python train.py --dataset="simulated telescope pictures of galaxies" --activation="swiglu" --inner_norm=false --moe="expert_choice" --layers=14 --width=320 --batch_size=128 --final_lr_fraction=0.05 --warmup_steps=170
Rows from block 2 of a small multi-label image tagger, named by matrix and row number. Rows with one number belong to one neuron. Each number is 128 + 24 x the weight over its row's rms, rounded and kept within 0 to 255. All counts start at 0. Numbers have three digits each. After the name is the row's rms in percent of the matrix's.
Before each neuron's rows are labels from the 100 images, of 14976, where the neuron reaches its largest size: "strongest on" is what is common among them. Only what is clearly more common there than usual is listed. The data: simulated telescope pictures of galaxies.
# gate: MLP gate (model.blocks.2.mlp.gate.weight, 848x320), inputs 0-79
# fc1: MLP up (model.blocks.2.mlp.fc1.weight, 848x320), inputs 0-79
# fc2: MLP down (model.blocks.2.mlp.fc2.weight, 320x848, transposed), outputs 0-79

strongest on: merging pair
gate.242 104:119120125097127125149171128104139145122105134108102165099127149166115144157133144126152129128135113119161149153104112121184186107114112103106132153121127123130118114118149157120095149070119132121166153105163132132096161175132140079115141094
fc1.242 104:092109098122098140107138138155146175160140108115137145138098113118110142115177099125141155159146123074124141128112160121120126115102152139124100120110125147100111072143169151137167113176131161121136147082127149144098135149076178127084091156
fc2.242 105:124135084142131103107107142126129122137167098120131198167120140139127146122110144189148100131149085101095159125113098093125122145159128137106181133126110135101150172130114144114118133145095105157095155144128138137128134113106118135119093109

strongest on: bright star with spikes; irregular
gate.163 104:136102124120110124147091159097147129116130114129114144119146110158098116146103150139115148155097098098116125120141116127144154137102093107144072126113162116093125052132151158110132102150089104113083119105128114113111162158137097084092123152
fc1.163 107:119127160181141127127112147113112138124123114139077131136121101159168140200139137173126149152069113145156142135129138194131121170122087173142122099136124124126131083166119116097135139135114126134109126185102110119150128057122113136103115112
fc2.163 112:141127149118161132115143159118131141123153117156106137134121166166156129140181128126112128182134171133126148142128096154117130173134156120165102147153124118153126164156127125142135114141105178115167167115087099121123110151105115119172150147

strongest on: bright star with spikes
gate.738 097:137177132122106122097144107119107139146090123088133119113090102103143143130085139087147149154130142114126158123125132096092125154097158091156111152124119107103065132168138134128145162149154165154158184121120133098090105161144104092095163126
fc1.738 098:167169080074126124151149175145123120093137111147149133116116079146102151124164160159129104130133129145126121170133119157139145137128121123115122117155187133132122130105129066132125136103118112134115134119113142130106121113142131117131117098
fc2.738 099:132143103169160062135124130116127089117170146101119074140112172136114136157105194108116138162120107157075152107146155099111119102182137135110153126158107116120097117144136150123165149135153109136092141139134147110146113087091100132124124153

strongest on: ring galaxy
gate.47 103:102091131151134108121103099151141098165114127162100141164115144104163120116129111116110136110118084101122134104097147126115088121140161147147101135105154142130128115094108144080114142133128147108113104086106141158118115168195113131118126139
fc1.47 108:142055147135119111095121099142135110121111156161127127087107128130167076118164139133153160134116156164134153081138109130113111149096121152141160103147176106125120134157147140124156133111099125119123147129109082126124129107130092113128135158
fc2.47 103:183149100132147149134131150124119145106156131128135168144121154134127148094130072143109164133102136131115186110063105117110152171151091092152146157134152122139126118149172119128109090128092142131119076122142118159102113120135089137107146088

strongest on: flattened elliptical
gate.101 106:115161137132155144097116104099131113100169107161116163153120103166140160170152089113098119152155131112164141148084134096149167148119119147171129134127093134148114120138121115142083183132114151126133128136163163106196091125097122148170123096
fc1.101 103:144108106112135136101145174141087122180154096097149080161117102108117102106133125123111103162167139075084145140140145151144142138168132121184081087121127132100105139130114094149119131109139096145110094128056155162110134115149150141140095104
fc2.101 103:099171132144133097115127149169123151113115154110135153098083180172164128122131127144133170118114112170103105098117175120146131111114108151105156133133161092092139132119147140134126130136145132157139169136089071081102126171121106130151132122

strongest on: ring galaxy
gate.182 103:136119091144132145113130133100145151129112118138122139161144128127155146097126148130106148099112150135099107139153171132111167139148152128113165112087073116070155146115126132087133157111146159130102110089096096137154103111164185152118140164
fc1.182 106:146103121099160159154151106155165147111116126131159118110087147136141085149155160106157133146123113076100134105169107116098096137113159114099110081117188124153083142150158114154157100137119111150156089158149140156133122165095059105114100089
fc2.182 104:135132142121142149189134140113110125186148098065133136118147154145120122123137122113123147133139084094118144148098138104111144127123157131126145127126117102091149154129059159131145159151118095093163111142134100122120122134133123108106167145

strongest on: many stars; small
gate.40 097:124165142105166153095123114073123142133108106144084142124133137117155130115149119110114100135083137112161122149121123104166150145163166138125112093105112124098098085097142170176137109130116162141136149136161059137120156150119128153142115127
fc1.40 095:149082124177105168133107100099100140148131106136144126125122133116110079151188111115141152117176093175101145136120097119131123126106129088100130126086112106147100108142136144130110091119172129118095154129146123133144134120092139125135083126
fc2.40 096:170078152137156159115159119125109115082127130135112148153131126157143144098152131147148170135108147139146108121120141126107109164152108135143129100129117154155102168115118105120148163131141149143111124106137172185140103135134122126127138087

strongest on: barred spiral; tilted; winding: clockwise outward
gate.608 107:135155148106159115120129120139131094145139121149116138127101136110100138113157186110121132114121110100127132146160141068104133116119131100103166115149147159139125150113093161150123156126164108163162115138110109094138135091093125136145151124
fc1.608 108:145133131133122147112197135125137127134143176098138137163134089114150114124128103119137108106132154169142140128124125161124116150142146129131103086079084120132109131145129109091160120127128141112069137106152167167107111155109165124123078111
fc2.608 110:149154103134116121183123130097146099153094115102140137130128146104078129123106127075089130092175098089143140090110127147121124079117140134098179139156139119102157143113118168129146138143148092111107089159134122109132150167115129113079134063

strongest on: ring galaxy
gate.696 093:137126134131104124088105144123149125142115103120119116100144124133131155129188094139139135150136123118143109127177147141128122095116148156129102118130139088101155110132095118103107119117142130111077145104126077105116122162144134164120110111
fc1.696 093:087106108158113131136136084126128086135078167109152140134142120109128143124099087182116131127133145095130116086120177150130118123112127166138102119124110108185106115140058120093135146116153145135111179183148130117126158127147137147102060149
fc2.696 091:117134099101128144141105092156095114141097146115124127118070145147105110114116120176106110147142114119139114076138155107155155130106124122144107185124118169092164138045148090144133130148147144172107086132143121112109140132110118139154123169

strongest on: many stars
gate.162 106:124172124144130147105119113103168128139081130121105143123144110106117137096120126094108134107134080127149140121125147121115122155081124168120125128133139158174155121130137115099133167102134088129182090092153170148121079148104129112107085090
fc1.162 100:142089124153087090128121143093131111146097143143127157115108127095130127124146144120191129113091170134120130114127095095189110125097108111112117144082123095130108146104130128121131110122141150122102097125069102096139147130108133108136181155
fc2.162 101:148121147117116099129123147084135133116113085066122155117105134118114122119130151126174102115126117105123135091135130064115152195118152092101148096111140134125102145132098118108138087124148150148113102161146104137144168163095120159093140112

strongest on: bright star with spikes
gate.8 111:130137135142134137117115135136188106120072111121103139107136159128131148148168131097115160181133126128141130167119120144123150134139133125124106127162135158140158135116111069109104097143145138131077138138109080098154141099147109132066149110
fc1.8 109:122155157133123113127115144152130165122163115127123155117171139195098147144136110120162149138162136099129100130119116118184156117125104123111155112078153110138144125109154132137140102169102104132136128152117089121133081149104126114107175149
fc2.8 115:131157136125128098115123139142095155156128120115126146110112100100143181114145159131124116135128165139088128160127159131077143150146156133108099108109064156127152070109120111138118087127098142131076127147162157152124118100126139111090118177

strongest on: small
gate.665 101:105130136133140085114121137077131091108164149125141133154080127117121151128199158095152166119130132158156106126118109162149140161142109104124111130071183159057119095168132123111103132148091152131092128100103163140133131128180117150117128145
fc1.665 104:130117141131074152123141086118117147088131133143136097113079119148100122153126168099137076106080101140132119153142105141107128163127111150137117132117135116096122173119159108158089063151127126115092131148130156148136122119147131119119103106
fc2.665 102:147151118157163140106108161069165167106130128146129165120098131164166143146104094126149125135134140150116172120105105118088140094131110109120117141112137139095135144147150107151131124131128133166125135128093153164084143140147104131132168108

strongest on: winding: anticlockwise outward; two-armed spiral; ring galaxy
gate.5 108:130121128131139094115159111117071112110137139161119111123137141142135131127143145147188119154113137110126148126142169100150128154087136142136128153135158091129123099075164133078113167138116164136143094119156121153124104109206124182148126141
fc1.5 109:087115123058128134099124106183102114151121129128127134182135113142137108168106154107144113130172162065029136105125145149112179126115111121120124122139127108107126119111144118130120124138138168152121144113085121127154083101151153152124136107
fc2.5 111:100146144131117140098142130141120081105075172115114132133125107126087094120058143171137098109127117144123079100154098127138067081135126143131129141126142145121081163102124118130114172107143113152113106158137111159124127123178154153107120149

strongest on: merging pair
gate.708 101:145116078146137118178128116144166149147131088107160126128184080131127158077132149138173173140137167122073141090126095147124119108118125143138120133115141108126101112112151131143132101072137139114163155107138128092157116146113085117155133098
fc1.708 100:081119111139093144160138135088159118106114126131111114156132137085154093121118128130122124138098127146114138128116090124121112129132081137169106122154114098106134086072094082162152166094081128107112171157097090133154126111110109139113090141
fc2.708 100:140123117136140139172116144143147102163152140126107168152144146134111085115095145111112151086152144119115133106059156168128110170124089135074158128112114111167093136103146132167156156124112114148090075129101172125113150132124150150091149117

strongest on: noisy
gate.426 098:137099183087111120115140112120092096152115107099111110116142135128091156115144181138164101158182123171103127111107132132127134160145099112099107159132137129135115123117095133144140182086116139132121128149151083145130132127118104101142111130
fc1.426 096:136123123141160149149152115179161154086168120098111150155108151133135168108095182137098148097106119152092157118165110155133131121067162135125143127148147112127110131094147136102119100152133172140132123113177117103164126113132154129127130149
fc2.426 092:131106145142096135161087120107104083144169076129138138101119129111142128097151112111119172117156165098155134132136114086108130124152109140141187110105145093122155097114123094138143172127139177098115111132154142133139110141158162106152132132

strongest on: ring galaxy
gate.298 098:178104131114109146169124116126123127127156129164135148154144149077155107107145147111173116130148153125080162078160138088143147171125090107120110111114150145143139148091068129104178136125130133132132126113159118080133125158096101146144137123
fc1.298 098:157169126112140139103119121100120176115131166147114151136149159098143105141131134133132158136158159132101108121112102063120088149162129141111167125120110156140147091125110142111146142122146098133138147164132126141120058091127139151146155101
fc2.298 099:112112117117153088070127098150113168119130141126085122138115105119152093148122111152135133147147136183142160149151164105168097140105106129098079127104119144107128095133135163112148091160109141138151176124103183092132119130183131145145114158

strongest on: noisy
gate.96 097:145094099160102134141118130110151157148134098114147161115167174130119154180127141099131148131160115115088079135140163116169135124111139094094140152094140125122122137115152146139120156128138103135138182139148128119137072125124151111102152122
fc1.96 100:163117145122102133114086120126132170106154088134067129129118105113150163113131128088143148133135112179139143150113165152141134131097184152166105121115115127119138105146122107143177104144147123128155155153078120115093118111133112152088123126
fc2.96 108:138148155165118118135156134142111137133142169113167137128116138117113107098125141096121108146111107145134094119130120104043124141156141099127125107131119101128140135102130124135125145126105165155116087137119171167156105144163126136156156130

strongest on: bright star with spikes
gate.539 113:148139108106091178105162115114118128159106119117120143173131138128100081139152125123120110152122111119110100159110144087142127141127133092097093137136105085119108134108138163135161139130092121129128138106157089110128133090123141086123142124
fc1.539 114:153128150130140121117130135123118144105133079148125127079108184138157136170095129120134113085065089125183166133140142075115130096148144136082169139132147160119122136178104087150087116140131090112125150156101092125117122158128148150172119125
fc2.539 116:143146142131090125099167175108130155125098154149114120173178103132149127123130148156144110069138130120129131166086120139155030144163140122091089133118093114134120135105122156119117131141106144085159118143105129168140111119105147144088080127

strongest on: winding: anticlockwise outward; barred spiral
gate.215 105:146121102140085158120101124117117121158128179124121135137103117135143123149138161135122092150147116101134076075166133144099149155108156101157135148157143121096125131150171122088132133143130141125112131071075138130181155125162121103156191147
fc1.215 108:127116135139138124111102171138121116134113121150103125108127128147109112140131069157096118143130159121148168081082090120101158114132108156165133117122137153110124133101109117143131137113130063131126133147174135122102151139099141126156147177
fc2.215 111:137106149107086112116165094184132131147156130066122132132095131051154133144140128136136124131114101112142112107150151101197109109089161162152107170152105118125125149130172162138153144116128118112148130132143099089123110128152113157156066133

strongest on: winding: anticlockwise outward; two-armed spiral
gate.492 098:110149142144127133121119146089139113185144126158121165194106119083073182138115128125112098144122091125162147157181150105160105133101094134103123117124127131163119151148109109125117108128162091100108156137154100133159135145118127099096116126
fc1.492 102:129142118132103111102162172135123135122122143149144200120082107134118107139164130120112112156153169189140131168096162131110131140106091109115110146120152142127124109124107174124161130135120108169153105097092129136121130113098099129058100166
fc2.492 100:101161159153126135142148139098152112123168088133090095141118116151158111108076111080119163102147146121183159122097138165149137114150151123085115088137148163122116117115136134137088129113144128144153158120138063118125114161130166132166121122

strongest on: noisy; round elliptical
gate.659 100:139154123087124134129126118129152136137153141088139131132102155122175108112118099120137151109101167089133150121121145141114118123154118125097129130128164122182123156126105116151161126140096087103183114123148136130093099117178136131177138142
fc1.659 101:136147153081104123089153100110119131143153128127117121140100128085187096120139071112107118143125125138113126107157142127101161149161111170146160128123131129131106146135091130152108100133090099139135119136152133111143100142126133122173103157
fc2.659 104:123129105117151150111107137121068149105112077141160096156132151183119144125137106118124143120140153155184114124089126141077127143129125084167091097105145135178141106127122105130126110138104112142168123127129138129119093132159132084106155107

strongest on: small; tilted; barred spiral; winding: clockwise outward
gate.736 097:109120092131113143126139149127142126096110137115080081138121123059130126117170140128118137107110088098086134144138113108140135102157135137139117110156118104116083132093180086107103135121109143125117132092083142154143139131126144149095132143
fc1.736 099:106138112122148125178140110145133149095153167165137128135135142140114109130144123107115161135125129109116085087124136133120122087124145107156141144126117109159136158126156122129168123106112130116128141126120135113156101165153174139099150125
fc2.736 096:084167140105104148151133159097115143151090171128138112158095072184119107080118151102146114152110108117149126127140154158155107140126133115131083102143121132135140089139136124114108147103133121120128157107178143133120139111104160132125082195

strongest on: many stars; small
gate.760 098:147151126119142115157167120151093076103077115139129140086122114098121102154116107099148117115167114191128151137122133146142173130129106131126175146131078125147130127143071101111098149140160119128090133126131133139154150161140116118090077108
fc1.760 095:110064131108141164149141099157109105119128147147156102143130124178143121146111165126128121117096136122105133123130127130157160119125106122098125129123149106122189133099109103092134141087104142108129164154154106148120110146136144131154126106
fc2.760 097:162108140092121089086129126058135146161149121128160141128131124116111104096180173111147177134125095071134144148159162145130122088101114137097155139109086145140149111144108142130105101081116141144144185157134158113087099121118119118099172147

strongest on: many stars; star cluster
gate.330 099:130152118100133101109138083164157105160105130166140115144114121095158128139146101152112112156142127149140168100155143100122136127104114170165142119166112073105087173118150104131080141124115120132175167119141096113131144137082116137189101111
fc1.330 107:104118138139116147163100145087148159166136150118095149120127105145104100131150115116126145087073114115113114133135128126124143132132126140115095119107135098087118125077113142069113128104108168154116093114123114117082117117149121115103136145
fc2.330 106:103106128117108118131159126140112106117126113099125159113055107089160117173112120126137085085146079099156146140103180149123137129087107144089128126122111125079173114141146135124107151166151110139105165110153135083145116130103132133141174158

strongest on: winding: anticlockwise outward
gate.187 107:124158107150137112157156140147158128153145107145088115082127122084122144128143091126160148114131114149125152118136096150138123130155133129129133183094175115146126143135117135115101160106121120089121146160113124130151149112091111154117154144
fc1.187 108:148117102136081120095137122125138130103159120155149121199123121114124106129125106125137116147181145167155065178115114101164121118165110098138093188135118107150135093138102159118120114111099144146078157138081083160150096119154126148125130122
fc2.187 109:162107145144137132128135109144156108116176151094124095080159112152117134159082133136107136120150106109124130163165129151124137159132114152130167121111148076131141164152107121098130122095136107124127128183121129139105150096113095111086139133

strongest on: barred spiral
gate.130 104:162126066127105115110144136149131115066145117152111081152120168141131080135140192163132115184146162098141126130103207170156104122124155138152163115159123147140133129112133142057147158137125155130186151113111165141067141152172137126122141090
fc1.130 105:153114128129099121121131112133171141115115124110125112154151075113119119128128167113112096155165151147081142125142119117151136152118153133114134115132172148168132110149109158109132129103126138143106179115171120124106132176113164151163159117
fc2.130 104:141104130124107171121146117143108095097102105149091111149130124103147145112124139167141116114178122151122112154125130160109133128120148123119131158146129089145145142128172109161101155109145154127126102088121162137125118127185145147169133108

strongest on: tilted
gate.131 104:101109109151091130156141133106135102128089118115118168138126101089107147164072100167097124134148110152174142133104199110099129141121087139123121111148061111141149152112101118128141113169138140150122107086148120097122121082102120127152160122
fc1.131 105:171120155145119117144151121152136119123109150116115086135080158157117127102170136091127116106111092098108152174155101132170147143165122079121095136120107138098126110143126131147095130132123131145123119094119088079111164145125120169071130157
fc2.131 100:162114128103113107138106113128121101121118091153118150121113109142106156167141105138132051132130133086116137160111123082132101122127169154128150136104119114075127106156160121139108187091128162116123115128125096115118156109123141120099143120

strongest on: many stars
gate.339 099:151108119133106145145119100111132141108142101140088087099112124158120167129117136119095129139116089150147155109136121134160140193134167133137148126114138127088156121114147137089084129107113109110157134102108093122146144173130136137157150112
fc1.339 093:126136176150133101118139096138126098143110112169120106119107153101115111138148140103071099097101137106143152132117132140132117147091106139141147152150090127143087128136100164115129128126155088152126079096082100134138120128112108123149115124
fc2.339 094:137099114164139121116133079169176117118147142158085076111133148105103136125102145132097134111127138046111137134134142168140105168118187104153147138142136133120136099103132107131183134143135146152119143121108193111108084097118096133113126085

strongest on: winding: anticlockwise outward; two-armed spiral; barred spiral
gate.572 107:140132139168127138172158142083135123130138093166176175130130125132141165143080108118135097124135152151137167104132122109137149143132146122107152121086148115166141107126094109112150154122146122131115099114111128092134099098167146160085142116
fc1.572 107:121133106120113137103091146085137139123174071131127142068086186081122109131144137117153109176116155105106169122144128099118098155132129130097140139142167164146071153152132122186171119127114114121143122097176130168087083148118136084151141175
fc2.572 101:148108132124151138123081126116113131151155172119124154131134156197170112130112100092164125125110134111105147130079097152129146161129137119145179156143120087112112163142140141112170136129094089121152130116141111106105121156074098104128099125

strongest on: barred spiral
gate.120 096:119145087101116142183151066128158096134129156131147109153121172143136143168135143143140124111105082165173152134131138140128125097108144137116117146212118078130118155154124097140115169092107119154113109139135150134123123123137128092183144165
fc1.120 096:180132110078126147114167113133178066125145126119149132112160165147116100140115108137131075105141099078121099114127138102110134121121144122093117130117116105125136142098122169101170077139124106131107144090153106125152127092153151134124113164
fc2.120 097:105110132126113150120190102145157144140113148171145148148118117152142139132109135147097133141130128147116132134150089078138123102157123122136103148133117122157111170103118105143174125103112162145139161099100103182148117147107172164122167161

strongest on: many stars
gate.138 102:109105127146089116126109110118172152130138134119118160197154151148111144121122158111093108152126097129158110135122148122152092134131149127170150155124126148096146128170158152103121121146105090152144132097103147081116128120134154116149139147
fc1.138 106:149139142150094152073156099126119213157112095120106195139095130130164093175148134137108110160133162145136138071156142102120148097106112144119112145138130159129133106090074135137102157135151148105156143135144144138140130153113078116132131139
fc2.138 102:138118134135143105132141088099080127120163139133124137098127147179135081127100131129149135108153113118108162126106122127121120116080133100136154141174120117123165110140151118114117137172135154111087143111117190128110126187093153161116117128

strongest on: flattened elliptical; edge-on disc
gate.338 090:127139147118102138141163124110130108117090116134162130127152137118086139132143135100144138097131134167108122186141103104147118116141192141125170123149160107134112156136119109115085113117136115150093125140133131139162040124127124134094154163
fc1.338 094:127108084113066120085153179169145089168074118115148088124096166160092101130112135131134116183134132130118158109119139072119089127176104136121135132089176147127158144118087093157140114125129092126090130136151087096127154098122083135116162170
fc2.338 090:164142132140149100082137131185141098123113153113114180108127095108092162121142143160114107158131089086143107084173142091094092176139174088137133155144173122120085101131133118158125141203133131116071108111132148137153134139134137101102159129

strongest on: tilted
gate.423 103:083137096104097130109107112135144108184086152136126099139100069131107126166127156160115111132153108152133087084119115129124178190155120146111174118118158161126176133148097161136083150106104112086129127114098094124110142137151112113125119148
fc1.423 099:162130110115145096150144138143164104148153126094087111121107140094134139105148091125159139158142135157155130103147102067129099096144117122120117110178130100109081122166133128148124147148122128164123144122129145118121171112118120116141103124
fc2.423 099:133133135150148141083101150169135087147111129141146150170141122151129137138118151107178093117112177092151122115156113084137134119108157166132103162119100157123139163122149145115146104147104143115141105089101117129149109122115155119114090162

strongest on: merging pair; barred spiral
gate.666 100:120139108138133110166152112158139157151144122156108114079118135134121118135122081177162122124133126121129157118122146152133136152117152120106117155120192080148099136100152158109089133116171158099137112121121136064115127122141106099067159125
fc1.666 101:157085173125114122138154163160118093123159127105105131106112145114074076121116132133135100165128114112129122099150147184089112126138149160151146102135162122105103126129103127163094151195148109123074134145131133084178133104094149126133115144
fc2.666 098:086075134092129124091183128136117134114133103170115176117103139130136164100125094105103156142119139114137119175115175137167107123110155158136079122105120138140141138095090144144103133102135110111141141121143097114131096101132120156162146153

strongest on: barred spiral
gate.473 094:115092138124155139147104090081153105136148106161144131139123118130119196127144134129159141133095147169128136157136168141137110149084154144092158138086148107154123095088131146109176115136094158117122116105150124105146152132120110123136145127
fc1.473 095:093161142129140161124140097118154103143122140148164153160106183149122114091081131109135127093119064087118154110120119132124174108155109099110117123155124158135149130081106149137084141138148125173100104103161141100104124141143128089099141086
fc2.473 096:146161136136112086099125098144105057136121131151142091145099116153139130112117141140134095086088150113119109148137099153119068144129115128107105131129141133155121144108101119135110115159134179105116108112144120173126136138091134111119103080

strongest on: noisy
gate.253 106:123107112147150085139140108109121127106141110117115113160117111154144159125127132111159120116160132125156170116099109146148114133168137105098109134074150121166147099127105144082148108101117137142119097174086142120143154110143135100104159101
fc1.253 103:118108123137152110135105150156158157106081089101126141119199119118122161146117152171098170106128113133139170109109110107127156141133131160134106093140098145118091123074143134100127130089136127103104183125122152146136142149147148117152143102
fc2.253 104:140072114099090129151125176127112155127114131132179115152074102109099131112105154151134082131128120159138110148108089179144121137121131102142173143102122146144143115142154117161126132104143168122152125145117144106174126093151142121088106138

strongest on: tilted; barred spiral
gate.315 100:102150123130091137153116118105132134150144126151117113112112132118091132119130077109166145136141152069148154123110109135134140150133073124114068142126112114071112109110096142128131100149071163147127151138141142132145130167138124127134123114
fc1.315 102:107167136121094111165131083118105147145171093159128133140125153160135131131100088091177144148179155121116186136109099163129175162110136085081091142126139176112117072096107137128175108122098130153119142124073108126107124133155164155115106149
fc2.315 105:159091104126140146143165137113109158128147122116130097100176099186133134136131177112129130158140119162134110103098122176090123152137076110172119072098168135154160121161113098135148116103150138141101116141097135118092087135097089096080164106

strongest on: barred spiral
gate.327 094:146117099120090071161179141113079071098125162115137107159154119125125146115116113147114138140159109129127176115148142066138132161114149100151140114116122150093105156132123106151120135145136128142138144193126100168104182178155140122108152113
fc1.327 094:119121116125110166063197161140124103131097114152122123134113130089092178141126137105140134095134137086110148134171108116148131123130081122131132157148116133135113109148132088128146109103157145198148147144082122098119089154082104123121119136
fc2.327 094:147131135114148157149116133101098133125121116125125145131138122128064085145143143168101160132152127097116136133142096156091148134105134078119158143170148143097125154125145111099144092126121111135136083101129102138112113131135103114117118119

strongest on: barred spiral; merging pair
gate.211 096:125116127091122146140150084114123121151082160099147164154071086109114104107117199145157122091130092117108147126125177140124183161145129088174100165131097152151114124119147151105141098134159146131116102101124136079133101107163143117139169144
fc1.211 091:113115118157148164113118093151138160137125082152125103122089112112139127163162103122119106130121153177072158136136099137101113144149109131132093149174146103151134137135128098128151127105112141136118120152109153093138141122086143127089159143
fc2.211 092:105131139103134123115137083114125120153081119115156093114151163137124164151138160144160100126102118122094136132159107135145121095130121150140127111167121113118132151127128131164127147118100117115146129076154108102157145126154136112189140121

strongest on: ring galaxy; lensed arc
gate.33 094:124131114113136125093149123127158120157080117120146178146149120083099142156130121091131132153165156145122128166111110113119116127128131076142134135120164129067137100143102160108109122122109154156120089139111128115121120087125121119126134157
fc1.33 098:110147111145110142138129147117126124136171124140114126110100119177110118107126135113106130121115135149100169104123116179133071093189095094142144121138141138171124149123089120188100091120161114144089103158139168148159180146094122129132106131
fc2.33 095:166114159122133095191129115174174108125179118128127110092171173111092167136131098141119113133146161151141138112130115127136106136114150165157125133151148141115170129107129154094108153163133123088159134135115116131157164130128124112114187114

strongest on: bright star with spikes
gate.560 105:114119105116095100152116136135122155124146145109128148147135134143134160102110128085140150122140110120096154106109125107124163149109128088137089124132128108127105142127153135110135115149106089092112154087142139109088139132115073073115132177
fc1.560 107:149134097143109113156121135155113114123146105090134165075137144145127118127142126101173119132128126092095127122145125135130119170096121096128106142144088109106165130130172134110123097116100111161118158138104157111098127189084085092099154145
fc2.560 096:119146121128120097104140101144118123103127146112149150099100130147102142143133110130134146118137127112103100130141139085129115089142131144126157067107143172116112135108106087092133070106124088127099125156122139104100123142106111127121136142

strongest on: ring galaxy; lensed arc
gate.95 095:123109148129094089126117180130103100130158146178118107105134139142098141088169133134155153168146100143134121126143162121122130172128140113132121115094142149118092177121129148116113110137141138118138128177162120087129135126113118127101107107
fc1.95 093:086112118140171134133149124160147158138140129126118189137144148098100124136130112170145097118136152148099146165112121156127113124132174143100104106153147161183157123145078122123129144110141103150106114100130090102137135093126138117145109098
fc2.95 097:114117129141145139094079122168144111121085120118138132153093127140119102147103113112104174122112143133111157163156093151184145113162096130149050139114122174147082107126136152150089140105131095144146103100161130128146107131186136098116144137

strongest on: tilted; winding: clockwise outward; winding: anticlockwise outward; two-armed spiral
gate.684 098:133121126126123123096146109111078128125123151109097085155068130076106170139099111142156100131112151109148136152094177098124151123135119125114143141096086154096112147107161136129157124145126163119093144129108098134143112166126127156124086145
fc1.684 101:094146097130132130139153145102195141144062127091115122093131082113156093119136111124132144119093057126107163103141092117156129147162127123130056111119108160138131089129108153074150110110123122104092125127137101111089123108093073148117110128
fc2.684 100:119122087091126108119114108149103094158168131109130136113128110139148177163111154145110129180107101166117117117127107084139138168156131141167086133116131145162118137126148114114125114128140130086127137139134148098139118113066091100132125124

strongest on: many stars; irregular
gate.435 105:103136150143134125093178096153105141097103145105117128072144135131113125095122152116160176097157103187143149123143149116097125161131136145146125176102152103152127098128073144151121137163154154139137165126111132147161149086168139140104137082
fc1.435 105:149112113135100124137158144114133127154112101129129117155121100091174155143175146161162120154085169168113114130133121172153108123196131102139170109131137134114136129122103102117168155134103131114155142170082113124192089124109132147147150117
fc2.435 105:138159144149135101163157136136131124138147116108130141123113134116132109076118137100114130186133118132114082134140159129099166098139137099122120132174136145108107120127129125135149157103106093171114140129137089146111103141176164166134136094

strongest on: ring galaxy
gate.614 103:134124146135150132142146116130124116144178152142130103182098124143121085096136124133105172152133100160159122153153101127162135173144148149162113124144089131116109130156128138136090162113114121178101126127124173157111089140122096090174130115
fc1.614 104:116087099191093144111096120133131102154106150122154105145120127122108127175117084126156113090129153154152090120151127154121165112104136123107163119151148122167147133137150109099128146125118102133124129120110101142116162163151141080109127113
fc2.614 102:131081085102140161110089117118108160117130126113147122101168170141138095146154167118113137142096130143127146129125127109102057137085122139136110146125123141132141092102152153148154151145125152092168177133117134103162107151132081114122111100

strongest on: bright star with spikes
gate.183 099:111160145109120133101116142141126164167125118182139117162102111125128112099126145158133052161191141123137168124104136112108130140113131143197143149140117171155127141112133108133110162099140090149174106148141148089125146109106126113086141135
fc1.183 100:113079105089134143136145162161149093121107112145163140128078193149124136126172151130115120147116101126164120130138093113131118116119115110165107116144130120082125137141141134120150178128130110113122070142114154102165157082180127137116128160
fc2.183 099:133124137088139115106145100156142120174106137148150128117145133119146140143174121142112090144118080129127145169158120087134099112101099119114131109098082145111141119105151124124151118143164118125083102165140136166103128096145122165162104150